From a checkpoint of a small sound classifier.
Data: trained on melodies that start on their tonic, played by one synthesised instrument, 26041 training examples, 143.8 epochs.
Rows from block 7 of a small sound classifier, named by matrix and row number. Rows with one number within an expert belong to one neuron, the router's apart. Each number is 128 + 32 x the weight over its row's rms, rounded and kept within 0 to 255. All counts start at 0.
Before each expert's rows are labels from the 100 clips, of 14976, where the router gives the expert most weight on average: "responds to" is what is common among them. Only what is clearly more common there than usual is listed. The data: melodies that start on their tonic, played by one synthesised instrument.
# router: router (model.blocks.7.mlp.router.weight, 4x384, trained with AdamW), inputs 231-307
# up: expert up (model.blocks.7.mlp.up, 4x384x384), inputs 231-307
# down: expert down (model.blocks.7.mlp.down, 4x384x384, transposed), outputs 231-307

# expert 1
responds to: tonic: C#
router.1 [161 115 127 135 153 133 151 134 167 189 143 145 156 109 132 173 204 158 195 186 150 168 200 165 138 164 173 147 144 142 159 166 150 176 136 126 166 123 165 113 145 149 123  93 131 171 131 115 142 123 116 139 144 116 125 131 166 136  90 152 148 157 109 183  70 153 139  97 126 132 123 122  91 156 118 101 119]
up.19 [ 95 110 165 145 102 100  83  90 134 115 154 125 137 134 161  76  71 127 139 142  96 123 127 105  46 102 146 201 133 147 156 131 119 168 103 117 140  91  80 160  98 150  80 117 121 157 128 129 106 147 157  96 128 189 128 110 141 141 178  90 140  88 113 104 151 156  63 173  73 125 152 110 158 187 113 176  63]
down.19 [120 176  76  47  82  92  77  84 186 119  87 136 177 142 102 130 156 120 128 107 159 107 115 141 148 155 112 139 176 150  84 173 120 121 100  85 134 116 164 155  65 182 114 126 120  62 178  84 153 107  93 166 179 126  77 152 140 136 158 169  97 133 119  87 163 153 107 129  85 116 109 124 155 115 131 101 118]
up.20 [109 106 137 157 136  78 118 158 150 136  98 147 121 124 207 214 150 130 116 111 113  85 122  88  99 140 123 110 186  69 118  85 116 152 136  98 157 109 164  77 158 135 153 130  97  89 152 125 108 165 160 136  91 111 186 156 123 168 117  43 120 129 126  46  90 115 131 164 174 169 146 143 130 160 139  67 156]
down.20 [131 103 113  89 101 139 102 149 189 181 142  68 119 100 166 177 111 141 215 183 143  94 120 139 120  98 139 123 129 108 202 148 112  66 117 122 140 102 114 133 149  80 128  88 139 178  80 114 151 101 112 142 104 191  65  92 162  61 183 118 150 103  91 173 113 137 131  67 173 169  78 104 185 158 206 123 100]
up.21 [140 118 100 144 108 125 116 101 137 152 116 117  84  94  81 183 147 136 136  47 190 105 111  92 127 112 122 146 147 183 106 118 142 115 130 134 135 176 126 123 108 115 111 116 165  77 119 133  81 128 125 113 170  65 152 187 180 121 107 179 115 177 134  87  54 118 227 125 135 145 165 128 131 141 137 153  89]
down.21 [121 144 139 151  88  77 110 102 121 136  88 134 186 114 113 105  35 205  84 155 131 164 164 120 166 133 126 120 170 139 159 204 169 104 111 128  77 132 128 148 168 145 164 210 128 127 115 153  94 151 131 161 105 110 129 131 115 152 138  90 173  97 154 158 180 145 113 168  50  72 114 136 116  79 129 118 198]
up.22 [119  89 143 171 113 116 157 115 128  98 116 103 137 119  92 135  92  70 180 140 103 129 151 138 131 113 126 140  79 121  75 156  85  81 134  96  95 132  72 116 148 154 148  62 173 119 112  62 127 107 162 146 129  74 118 128 127  79 152 142 113 129  73 185  96  84 105 144 111 121 139 153 150 178 148 171 112]
down.22 [104 200 147 166  71 155 170 165 100  89 145 166 132 140 146  98 128 151 187  97 143 164 118 106 138 117  92 171 166 129 107  80 162 114 107 136 129 143 169 124 107  75 121 147 136  99 150  52 171 144 165 109 126 147  91 110 103 130 109 144 144 141 144 202  96 148 119 137 169 124 179 107 146 179 149 131 117]

# expert 3
responds to: bass guitar-like; pink noise
router.3 [123  87 156 156 117 132 130 160 151 146 156 109  93 131  62 117  23  60  69  89  91 130  11  42 167  57  58  60 106  91 106 102  40  70  52  59 100 128 137 137  91 120 142  66  79  78 149 135 108 110 164 112 110 151 112 133 124 143 100 164 116 156 106 101  59 122 132 134 123 155 174 116 163 119 155 125 169]
up.19 [158 176 139  60 100 163  93  76 145 129 175 103 143 129 105  97 159 132 134 121 138 124 142 106 176 156 135  91  97  78 161 123 115 102 141 124 158 154 118 120 116 103 129 138  99 133 104 118 175 127 162 124 154 165  64 121 216 119 157 140 119 133 153 124 178 127 130 142 119 109 206  75 155 136  75 119 147]
down.19 [121 114 162  78 162 149 119 136 137 138  91 116 130 119 161 139 110 125 159  84 123 150 110 154  89 145 139  61 143  95  95 116 135 142 142 104  98 156 130 102 108 150 129 144 101 122 140  91 197 158  70 156 130  66 121 194 143  98  90 194 149 130 101 110 139 123 117  98  91 131  97 171 173 123 130  97 129]
up.20 [189 127 104 105 134  68 124 208 140  76 146 141  73 149 138  67 158 130  92 134 116 166 115  94 183 139 126  90 149 102 145 126 156 135 113 128 139 155 119 126 161 147 109 163  97 110  79 145 151 159 172 112 128 141 102  86 185 152  62 171 111  92 108 130 127 144 133  72  94 105  90 115 111 104 181 129 120]
down.20 [125 158  70 113  84  88 149 118 139 221 170  94 179 121  99  85  72 145  77 170 131  99 138 156 145  89 117 163 184  97 184  93  88 187 179 104  81 159 125 116 132 135 146 117 101 134 161 100 128 107 169 171  95 128 139 162 107 211  83  87 109 147 112  96 103 102 188 142 125  79 135 145 113 153 121 119 114]
up.21 [120 115 182 108 101  73  60 100  72 173 209 117 122 106  46 122 146 118 126 129 178 153 139 101 233 107 151 153 116  84 138 112 118  96 105  82 161 165  82 150 135 117 197 124 110 108  68 110 130 127 152 154  99 169 174  94  87 114 185 181 198  85 126 120 106 135 177 119  66 141 128 131 179 153 137  70  80]
down.21 [113 167 127 137 132 148 113 116 108 106 139 107 151 104 150 164 110 115 179 154 136 137 173 123 101 112 147 100  97  92 120 158 104 110 100 177 151 125 166 118 141 135  51 179  70 136 127 130 160 148 139 110 171 162 147 176 169 163 120 150 130 108 178 176 130 159 124 136 143 193 104 142 140 155 151 125 128]
up.22 [209 166 104 141 136 218  71 139 188 143 194 174 170 137  99 131 127 128 134 110  94 146 110  92 163  97 114 157 135 138 135 179 115 126 143 156  65 124 162 127 210 145 103 112 119  82 116 185 131  87 132 131  91  82  68  91 113 136 108 141 142 100  98 137  85  72 173 124  92 123 119 128  83 132 155  56 110]
down.22 [117 165 135  99 179 176 116 110 118  83 107 159 118 143 142 100 133 130 134 126  70 134 125 106 170 138  82 127 102 125 111 119 171 120 168 170 174 112 104 123 130 119 155 136 129 123 191 154 134  91 108 196 132  36 102  77 110 114  86 133  98 144 145 136 111 122  61 122 115 144 119 138  57 162 115 152 155]

# expert 0
responds to: the note D; tonic: D
router.0 [122 191  89 139 145 135 156  98 104  95 128 162 165 117 166 120 164 154 150 133 148 146 180 160 130 136 187 169 130 111  70 148 136 162 133 141 101  61  57 112 137 118 136 243 129  90 147 140 139 108 129 156 128 134 136 121  89 146 195  73  68  93 143 108 232 113 155  84 100  80 108 114 138 135 114 112 100]
up.19 [119 106  77  86  98  97 112 137 134 103  94 104 164 135 109 172 161 111  75 142 140  78  80 161  73 134  84 138 174 129 108  98 125 157 144 120 106 142 127 126  92 146 115 180 144 148 115 149  92 117 117 103  62 122 138 131  87 152 155 116 140 132 157  99 152  97  84 129 120 111 110  88 126 185 123 174 132]
down.19 [134 171 138 153  83 116  90 149 140 118 115  63 128 115 165 115  86  35  60 153  96 115 129  47 181 115 152   0  84 118  98 133 103 106  78 126 220 105 147 155 113  85  93 120  69 188 106 167  96 143 121 110 131 173 139 135 131 132 136 123 166 130 137 102  90 120 136 119 125 147 157 122 132 159  65 118 109]
up.20 [ 97  83 145  87  95 132 121 117  98 151 104 107 118 112 119 118 107 131 157 126 127 116 136 181 103 124 135 112 138 123  98 114 100 172 108  93 162 108 137  69 204 141  71 125 134 171 129 108 113 105 176  88  87 137 163  88 133 141 137 113 121 171 142 114  84 146 143  84 138 133  61 132 128  84  85 129 120]
down.20 [136  85  73  72 135 158 136 131 165 123  93 123 112  98 198 156 156 148 150 162 120 131 127  57 128 137 150 198  95 104 121 111 120 149 191 132 134 125 123 120 225  60 109 114 124  72 117 141 150  95 112  93 105 103  58 134 134 111 136 133 141 131  89 158 162 125 151 130 153 133 172 188 158 190  97  94 173]
up.21 [113 108 149 109  94 133  66 134 151  97  93 102 180 126 174  92 134  96 133  77 105  94 166 148 159 135 148 177 170 155  89 127 204  57  97  92  94 127 216 121  84 175 115 175  85 111 126 140 103 144 155 133 101 145 157 164  86 130 164  99 137 166 101  78  56  66 142 109 127 168  97 181 181 187 186 183 131]
down.21 [187 167 123 154 159  92 113 126 153 170  93 124 107 109  84 154 128 101 177 102 129  47 134 174 109 144  93 184  91  72 120 128  66 195 148 109 140  97 138 114 186 171 120 123 141  65 103  93  51  86 156 106 175 188 115 136 178  98  92  99 124 116 141 146 168  61 103 141 144 169 151 107 117 144 102  93 112]
up.22 [151 146 104 146 114  49 153 134 170 103 164 143  99 177 122 161 142 157 110 112 189 144 169 117 115 186  95 157 165 199 142 162 132 124 127 143 163 107 186  94 145  90 136 170 225 149  83 126  90  97  82 108 165 137 136 185 153  87  65 136 154 155 133  80  96  74 120 159 128 152 153 124 131 132 169 153  73]
down.22 [ 95 130 178 191 159 130 146 101 151 136 159 117 119 111 102 169 164 129 119 126 179 129 106 118 161 163 138 185 126 129 143 168 145 179 161  99   0 122 169 125 141 154 147 155 141 190 167 113 125 126 154 145 147  75 143 200 134 167  86 114 145 165  85 125 160 106 148 183 162 125 113  83 154 151 119 149 172]

# expert 2
responds to: tonic: G#
router.2 [101  35 131  64  51 110  96  72 101  78  81  97 123 119 103  91 116 125  95 118 160  66 106 127  94 155 117 104 143 176 157 104 151 130 171 127 172 165 154 158 130 144 129  90 156 178 110 123 140 117 145 114 151 107 142 121 157 117  62 102 145 136 147 108  57 127 119 166 148 148  83 152 132 107 143 150 132]
up.19 [142 156  65 151 129 114 111  75 138 103 152 189 104 110  97 103 147 179 121 155 147 136 190 136 153 166 143  96 142 201 145 157 130 101 146 154 123 161 145 156  99 133  97 149 126 128 124 161 126 127  61  96 105  48  91  93 103 128 131  91 143  41 138 111 130 138 161 113 118 147 159 126 106  74 155 113  99]
down.19 [139  94 141 166 154 112 111 143 110 151  49 149 164 107 127  50 105 104  98 122 178 130 142 142 188 177 188 158 112 156 109 146 105 157  98 101 186 120 169 158 145 116 176 138 122 119  97 124 149 144 135 156 116 167  97 157 119 110 160 111 133 177  89 153  39  98 181 153 103  85  86 178 127 165 155 101  92]
up.20 [122 176  91 177  78  95 136 155 213  55 160 149 190 117 131 137 171 211 146 116 134 170 149 167 111  76 139 145 123 148 133  48 165 100 146 179 147  91 140 128 161 124  71 129 150  99 126  79  61  73 134 138 118 100 110 169 116 131 160 123  88 197 110 144 120 128 142  95  92 168 143 116 146 103 108 125  98]
down.20 [149 130 155  89 143  93 117 154  88 142 156 107 115 132  99 172  89 148  69 110 116 138 116 133  10  65  95 154 214 153 148  78 136 169 113 119  66 123 157 130 105 116 130  72  82 144 121  85 133 121  97 152 190  88 134 113 123 137 119  94 122 113 202 127  84 191 109 133  75 102 115 113 116 132 158  90 121]
up.21 [148 119 175 157 158  88 133  82 154 180 125 121 152 126 147 148 140 126 133 112 102 155 154 155 116 124 117 149 137  57 150 117 142 106 167 146  60  57 110 145 163 115 126 129 176 132  93 123 107 141 109 147  64 117 125 141 194 122 109  98 180  89  97 151 104 129 235 114 127  92 135  96 143 155 126 171 146]
down.21 [102  98 181 108 116 133 146 143 173 163 190 135  89  58  76 163 107 134 147 137 164 144 101 161  87  98 143 121  91 177 107 150 121 116  99  79 128 155 151 115 122  85 102 146 154  63 178 110 194 163  93 156 141  93 161 112 196 128 128 149 147 169 167 126 124 121 160 174 100 120 178 127 150 163 125  70 124]
up.22 [134 105 119 143 158 157 135 142 128 125  74 209  63 113 149 185 106 140  89 139 140 148 169  86 118 146 175 159 108 152  86 133 102 158 120 111 164 133 151 130 136 166 136 124 127 152 149 124 127 165 136 172 120 106 130 141 129 129 144  87 129 159 104  98  82  82  92 170 208 108 135 141  86  95 189 134 118]
down.22 [ 98 149 119 119 108  94  73  83 129 134 167 105 139 115 134 106  76 127 115  75 146 127 147 115 139 100  69  84 184 120 152 119 146 129  84 191  99 131 148  60 148  97  90 149 151 101  56  53 142 113 139 107  74 180 135  49 156 104 144 104 112 199  56 118 113 144 111 133 119 130 130 115 121 121 135 143 176]